config.toml
model = "image classifier"
crop_scale_min = 1
targets = ["colour"]
isotropic = true
norm = "layernorm"
mlp_ratio = 3
patch_size = [4, 4]
layers = 8
init = "small_normal"
beta1 = 0.9
beta2 = 0.999
eps = 1e-08
epochs = 34.1
Rows from block 4 of a small image classifier, named by matrix and row number. Rows with one number belong to one neuron. Each number is 50 + 12 x the weight over its row's rms, rounded and kept within 0 to 99. All counts start at 0. After the name is the row's rms in percent of the matrix's.
After each neuron's rows are labels from the 100 images, of 14976, where the neuron reaches its highest value: "top examples" is what is common among them; "peak on" is the class under the peak. Only what is clearly more common there than usual is listed. The data: coloured fractals of 300 iterated function systems on busy backdrops.
# fc1: MLP up (model.blocks.4.mlp.fc1.weight, 576x192), inputs 96-143
# fc2: MLP down (model.blocks.4.mlp.fc2.weight, 192x576, transposed), outputs 96-143

fc1.159 103:47 35 42 53 50 49 39 62 43 42 44 49 37 40 55 29 75 45 70 38 44 64 53 38 39 53 53 52 25 45 51 39 43 50 44 63 44 49 56 54 53 58 46 34 44 35 58 61
fc2.159 119:43 72 56 49 62 57 51 57 50 61 55 41 30 44 37 69 56 24 38 59 44 39 53 41 27 69 50 45 59 49 40 62 24 65 59 61 38 52 36 42 33 45 43 55 78 32 44 26
top examples: grey
peak on: fractal

fc1.491 101:33 33 48 39 43 50 39 57 63 45 45 47 18 35 51 45 59 32 53 59 42 73 42 66 55 52 56 48 20 58 50 39 74 43 44 39 51 49 62 50 38 70 44 43 54 51 53 68
fc2.491 109:59 60 52 43 49 47 39 45 55 72 44 43 27 43 47 73 55 29 46 49 40 45 56 39 34 52 34 51 37 56 44 57 27 60 55 60 44 63 42 54 44 43 42 41 61 38 55 37
top examples: grey
peak on: fractal

fc1.104 095:52 43 17 48 66 46 29 47 45 60 47 47 37 40 38 30 38 54 60 54 46 81 80 52 57 59 44 35 57 36 42 61 53 23 37 43 53 41 47 60 38 38 65 31 37 41 58 43
fc2.104 085:41 40 56 59 56 43 47 63 39 48 64 32 75 36 48 40 41 40 47 27 65 65 42 38 77 29 46 70 40 55 38 39 62 47 49 51 50 60 53 38 47 60 61 58 34 74 63 40
top examples: grey
peak on: fractal

fc1.447 088:52 18 38 14 59 50 38 55 57 42 60 46 44 54 51 43 57 43 44 39 62 50 53 64 48 24 54 58 09 47 48 57 40 59 36 43 52 35 47 44 47 30 52 43 70 56 61 77
fc2.447 105:48 38 44 44 51 40 58 64 75 75 50 54 44 61 55 69 75 49 60 71 41 20 70 43 22 37 43 60 48 43 66 55 41 60 37 52 49 72 49 69 45 49 44 38 39 42 49 44
top examples: yellow
peak on: fractal

fc1.36 103:46 49 37 30 38 40 28 52 63 40 43 35 33 55 57 24 65 53 51 63 44 80 60 64 66 42 49 65 44 47 33 41 57 39 34 40 51 48 45 52 33 69 52 53 59 45 65 50
fc2.36 115:44 69 39 42 44 47 49 31 57 65 48 43 26 45 53 61 56 27 48 64 52 49 65 46 48 43 55 50 51 69 43 66 28 62 43 51 62 50 53 54 48 30 51 38 66 35 42 36
top examples: grey
peak on: fractal

fc1.278 104:26 55 47 47 69 41 67 43 49 37 51 49 46 31 63 44 55 46 80 36 42 41 74 43 34 57 49 37 39 22 37 36 57 50 57 56 55 43 53 51 51 42 42 56 44 46 55 45
fc2.278 093:68 60 26 45 55 43 51 51 46 58 51 55 63 45 42 42 57 47 56 35 61 69 41 41 33 36 48 70 57 67 41 62 61 36 52 57 47 44 48 44 41 38 85 44 54 37 56 47
top examples: grey; black
peak on: fractal

fc1.276 109:54 31 38 40 52 43 41 65 57 33 39 66 46 42 61 24 46 47 65 42 29 57 71 31 41 54 43 54 32 50 44 38 60 54 49 24 51 24 53 57 40 64 46 47 58 59 52 64
fc2.276 125:55 68 62 44 63 45 53 46 58 70 46 42 25 58 47 72 56 28 42 61 44 28 60 37 30 56 37 48 57 54 50 61 29 65 64 53 37 54 38 49 42 52 51 51 64 33 56 32
top examples: grey
peak on: fractal

fc1.157 102:64 27 45 35 51 45 49 52 54 53 60 30 61 52 46 54 45 32 56 66 45 43 46 51 59 56 59 54 36 47 46 48 66 39 42 57 57 32 53 38 44 52 49 44 59 58 51 56
fc2.157 105:69 37 19 47 30 54 72 55 46 65 68 46 69 34 48 49 44 55 31 50 49 46 45 41 54 49 48 54 45 42 40 42 73 14 54 63 45 61 70 44 57 48 45 34 36 64 49 71
top examples: yellow
peak on: fractal

fc1.381 109:72 30 49 37 55 51 45 37 58 53 53 35 42 46 49 35 31 45 39 46 43 42 50 39 46 54 47 72 40 38 51 39 18 44 39 45 59 37 59 17 33 52 31 44 62 44 71 77
fc2.381 084:55 36 50 46 58 35 57 42 71 45 30 62 62 76 54 39 47 57 55 61 69 62 32 36 52 57 47 64 52 62 56 62 42 56 42 38 65 70 43 75 45 38 69 44 48 71 47 47
top examples: yellow
peak on: fractal

fc1.233 111:69 51 28 51 48 44 34 59 44 42 57 59 46 55 73 22 76 39 64 60 58 35 52 44 42 43 33 58 48 30 43 49 59 49 55 31 45 46 59 49 63 52 52 46 63 38 60 53
fc2.233 113:54 64 51 58 54 36 62 49 59 46 38 51 50 38 44 40 45 47 56 39 57 52 50 42 52 66 49 68 65 60 28 69 20 62 34 52 63 39 42 58 34 43 61 63 44 46 41 25
top examples: yellow
peak on: fractal